Weights of a small image classifier.
Training: adamw at rate 0.0011, held-out accuracy 49%.
Data: trained on patchworks of several textures, 145000 training examples.
Rows from block 2 of a small image classifier, named by matrix and row number. Rows with one number within an expert belong to one neuron, the router's apart. Each number is 128 + 24 x the weight over its row's rms, rounded and kept within 0 to 255. All counts start at 0. Numbers have three digits each.
Before each expert's rows are labels from the 100 images, of 14976, where the router gives the expert most weight on average: "strongest on" is what is common among them. Only what is clearly more common there than usual is listed. The data: patchworks of several textures. In brackets: how many of the 100.
# router: router (model.blocks.2.mlp.router.weight, 16x256), inputs 0-255
# gate: expert gate (model.blocks.2.mlp.gate, 16x64x256), inputs 0-255
# up: expert up (model.blocks.2.mlp.up, 16x64x256), inputs 0-255
# down: expert down (model.blocks.2.mlp.down, 16x256x64, transposed), outputs 0-255

# expert 2
strongest on: red (73); patches: five (64)
router.2:108135139146097119086121161129116145110126118143124095168105117172146085137134143131121110098147142156106161147087179122114158120132097137188117147182107122107102145098091141110163131135113154138100112137138145165079137129139121115117127098172103142125122127115142089087128111134138163117128132127131171123137155121153080099140120158141129069095094092127145121127153182165167104130091111118161127093103089111131111107151139118113164153164113135161159159170107123132077132136099150142160127162140110127095143121116126157162161122155167080117118125175114078143160142127143117114133145125111110121141133148113075173100138152116125122134113089121145170155135125142103149116137155108175158146149102141086113130153092103116134122142126137177124125143121100113154096141130102
gate.0:102109130109136134114085117133122135108110141152133146114099154136135146125102127151105159174158131139132139099090110109090127159117168152116134089128159158173150082156154123141131110082114139152104166156151141090135161155095106139131141191120141117115150136161129117120109135103138113148175096121109115114166176148153124192126147103159152143141172156106155159103119136104137154127149138140117122128155131180128173149154131134100173144129134130057127129108126116129150138090106117135103101134144145112146097120146128112109169165116093147112116133118158156101177117121106153124123135094146186145098151117164146120147098139120141120114153122142141089124119142149105094178096111119106129071145138140120173158155166114122085114153135127157097125162097163131136159133121099
up.0:125078085139123108097145131125118119133124102138104124121125156126116148121113138123113165134154132145113081115129143102167107097177095069133108096165105103126131104153119098121150137129158156110093157157142143148154119127119078144159123138116130139143156165131184108145133142074141156105133086134134122075137156140145135162129138113129122115160151170125079122097132148113130085086138097131168185141110121203124145114142148136108125121092133124106165119118128119101119129091136134140103116131163123124171121100137129138140122133106128166104102173112116104130155088124119127079133097151078130111090157102160149133116119132112111148160127113123155079135127179168150126110110129104081155132147164161141127112133143088149153124119152115152118100145076139175167120125106121
down.0:104075105135140115093106083110111075134108157164102177150148102143129126136125090077171151166125125140117158120140120128122152138116145125118147126093130176117163155181140113158147116094118119128132119127158141122119083145106132101097157122126110143119047145097130147118089121140132141111150145106118114147130180141158126111080125103131152137132178124169143150103140111112148128166153128126115128140154100077136112140119137130122144136135143128146114125149139116123136094172153128120095079107104159121132101123145071101146086128105101134142117144142114150121155086106123142128135164131139122120096132105165111118147128175114134104115150149157111100130090135175142123162144121116158119137172093169128168125118142077151123103090114140121107140161086105170086105144168148

# expert 5
strongest on: patches: two (68)
router.5:107114102140137118079096126166112148118127158157084144099088128122172078124150131170114137133132153087118090131130110094103107145133129159125137108155095126140144086157134156136137105117114122152122123142087136130136134134137116123151164099169143131131119101102122089120108089155114160127164099137102121114127139112155093175162100162122122120100135102140122182100144175112187145147114087113126147092113112145133096136081089098140101152125096142163145154134156065135119101101134140156092135166124117140113108153123096113101162128099133128105132067143132116121124158142133127142099111122076086155117126144153083117113144135139178168139114115102145171097135123130131134099147143110111147133186166112119129164163108102111134139126141118146086139182125121117125143132097145
gate.0:106105187144144113133134088138179130102106129119157163133115113116152157139116098138126124123124130118205118115136125133111093137127159169064142143117103118155133148129133140138109120146126098121160121092136116096110100143164095173144133124133135136159136119155129132113110131141118132172152149122153142131107139115135145103145097131120115129152134132147147116099086130123116172131122117128089122133124134131114123183124121130146126100127158094143053123096161152163127119145118152086118131119100152131084150120067118147127069130147149110103114111148140148105117132113189154111110134106169143172163102123115184124129127147115123139144155146150116133114065122168109098101128110157133050113111125149133170132095103125094120131088133114107173134105152174114091151118117087
up.0:104108156128163142165116065140145119106130130137140176118092143144162172088142106127136119133124136110120121123115149131093102141171146193093119124138128135148136127126158152117109102116116077084129110108127102102104113131124107164117139121138088127122114093173119124111117130180145111177164159140146147157117115138127128099127105142138118126093126099141174137088108159118135174165109116141137094120131082138130119148130084125156126125147146090158095128107145161135116115174121179136125131115097124141085180097078120159135097124150158097098119111178133131111130148129154141143098134090167151149104099104131174124146115123126148130138164115124133150094082102154139097118125100162148094117164121147110149153108134151115098132101123095105149167101134172101141175105125122
down.0:161136126118078100179135112097105105125120099107084127143144122118108130116146130090151111089088106153125166118107115134113174155148076117127119124125160131108155132127144091119142123123156165135119138163118129114132140164106135139138092105097101158122133150176157164177111182153155103143114134136143062159153140152141122091112157099135129142114135141111129120157168149159159123129121125129127140126165123104098150129183145103115137105142139154182140116144121143124089151096112106138111071096119175148153167091183163109134108141141160148132125167124143122122123103109117122165111158166132118145092150096119110103162089158134164091117137092094118104153130141140100121137134171138135166094121118142151135121114142142168082154135144115128111137113080109131143139084117155

# expert 15
strongest on: patches: five (64)
router.15:140143126127095124162114118133145144082118142123107129146112085105150133116091123121133128099093126159177159119147126122159133104102143099137144129131113110113142151119137107116138137173155136169134113097105102096105091191155138148141113112112139132120139167120119153131107163156125147154106126095144120155081125164121119102129109115114122119097137115113114112162105182119126117132139131101087156126130093107101102164137144090159108138120133096143112067146069082134074132102119109088142143095132129146136174114156169112161086111140170066149128179126144132128103102095126150131136119137133123077166123094123090139110146157122137113130112123125106179119142167092122104133154096125144098124079133128117129131128068121087123132110128166117138145082159111174122136112096147
gate.0:150077106122118152189093123125116128122142100113166156121181103104132143095163101111141111100099106140162146179151097148170145099106137124107150126105128126099162155083157098156094122107144138180160136122100120116128090146154136141141121117086101153106109169141115160174075152134118127138105123132127112143138098173144113096121123110100133198111111164139143119139111166148157139163132133127099104136136128108134093135139132116140108148131142144175119108133083141136108133102121099085108109125121165144140168111138143104129129118157161111136120162123150121177113125158129130101086099089165153088145113104142106131138116144135133087130161111109111116096113157157121101115138177149142104120149141159139167111107124138179126149126166120140163159075119102142132104106118145
up.0:172084098135075159161142107080095131139130086133164170122109112074140118123103117128096179126125142175136155151154114122131150165105187125137129187101133124124155077121157128158160177127143140154121136153107133107119138134155111139110117122117114174131148176142136171119093145107177129170134083122146118091121113167176134117154111126143175151103147132112124113154103150153143151158176153120114130145125121142129113138151106143138152159109130109123122098160117075131130117105093136094101134120130114149131121133139127113132132108179181124191120157094121140149068131129143172163108120129110153103149121126148133141159160163102123096145153089176140121145104123127121125119130136106151125138136138160111141143160122143146132135137125128124091132126144104140164166131118122
down.0:129154130121134174160096157151147168136138132133127103137129125158106112144136163156118123119131112111114176157115135134089102138117112118139135185135103101112106151105122146096132132117136123140187097112109090178148127114147169107116118101149152144110115129121128101098162089123116115126114159155147138153127141097090133109175156128152121068115099116142107098171134124139112151094121127129180118145087137108133121097120137134169149130100104139130123123129139063154111137144092132133123158167133112111140147075129150187124138150156160128132182106143116167137109148151132110097122093121136123138145126160096140149105146080146093139148071116164113144170112120104105140084166125156110137155093110115112082113132114156119119151111171105076143113098159153113091099161128110

# expert 7
strongest on: patches: two (60)
router.7:106157121134156099108173153105130122132123126141100092090098171114143109107120146148137149110139129160150150122107121118124120146128152121129148040128177127154095109085146106156163096106170161134073144150148137150126179115118120081149136114110123115120148124117151108161115173099155122183108135097131130100129119123116113137098119152119108137138133134081125146092137185103091134110146098133154155122119094139114155141148154138115106124144101146095144125128134123135111141095135110135129111120136119124152178066148172117093153145110134163125131113169144161107096163123093135169125145151092169135103179129141094103123105126128104115167102129166139122151171132089144113141096120081150154123150145153142150145177175127105153134131151123142104143176110150123146139125124129
gate.0:097138153114094128128154155149119114123118170115096088149164131132099168148137124114147136122122116124130145109147117135146177092111153118149127134084126100129116149139094133134124127151092127146129136118136102123116113152144136164109129142137152091142154139098110121103100133135090153119111124098150147154009122114130122114108134125149111141130120109132105147167158113109103096113139094094155202138124089082129131128146147148129090112155170104149112047150124106103077102129116100152128111138129145096154098171149098154188127130092111112162104139126126130173129110096142124114153120117136080104148103087138122169138141133142140167155139117138123150117118187125155117160132139150140108120106148115119123083129116118073140123133083127145139116168129141113097118127123153
up.0:127115127161163122113147154154116086119132117138095111117160166125130138104130142182144145113128121144124116139112116131141120098158068104086099090117111121109107180136117160143151129089116152090102133137168107117132112102119116104128114144086144120129113140121135088133104122090132133065156138140175109106108149106109106070105127123122114120189120168112105120095164114144114116134118103157112165150116115123121141091141147123112128114147121115189092154112170203092110128134150125186105104122142132141137127109137076137162124145083136127130166136110137103123161101154101091095125113104097116112089154127155125123146116110140100148152136180067170104152101135113148103155113158130104133126137124122156120088099149126134132116127150183148122122129105145119151090124106104
down.0:118120124174103147171121129137134133114134145115133169130092159110176119130150134110074164170096125164140126138164144126122157128101181171109140185103156153125132092109174131134126173150118116144130141142122139136109154127144118163133135147174140128141147153150141114111134117137121129126130173121159145098086103136145183105170082155133122119142139104124130130172105146151119161174121147097117089120110122111135119123134139148115151162154134151104103128144130130151154131151106151093158186124121115145076123109103130149111150135122155124155101129151140122135077102161154158146121162133124154142160091132142141152146164138117129140116180099194178160119107128137156114095158126127140128096113102176117148151141100130085128115130104163139119143097156158121099173176125118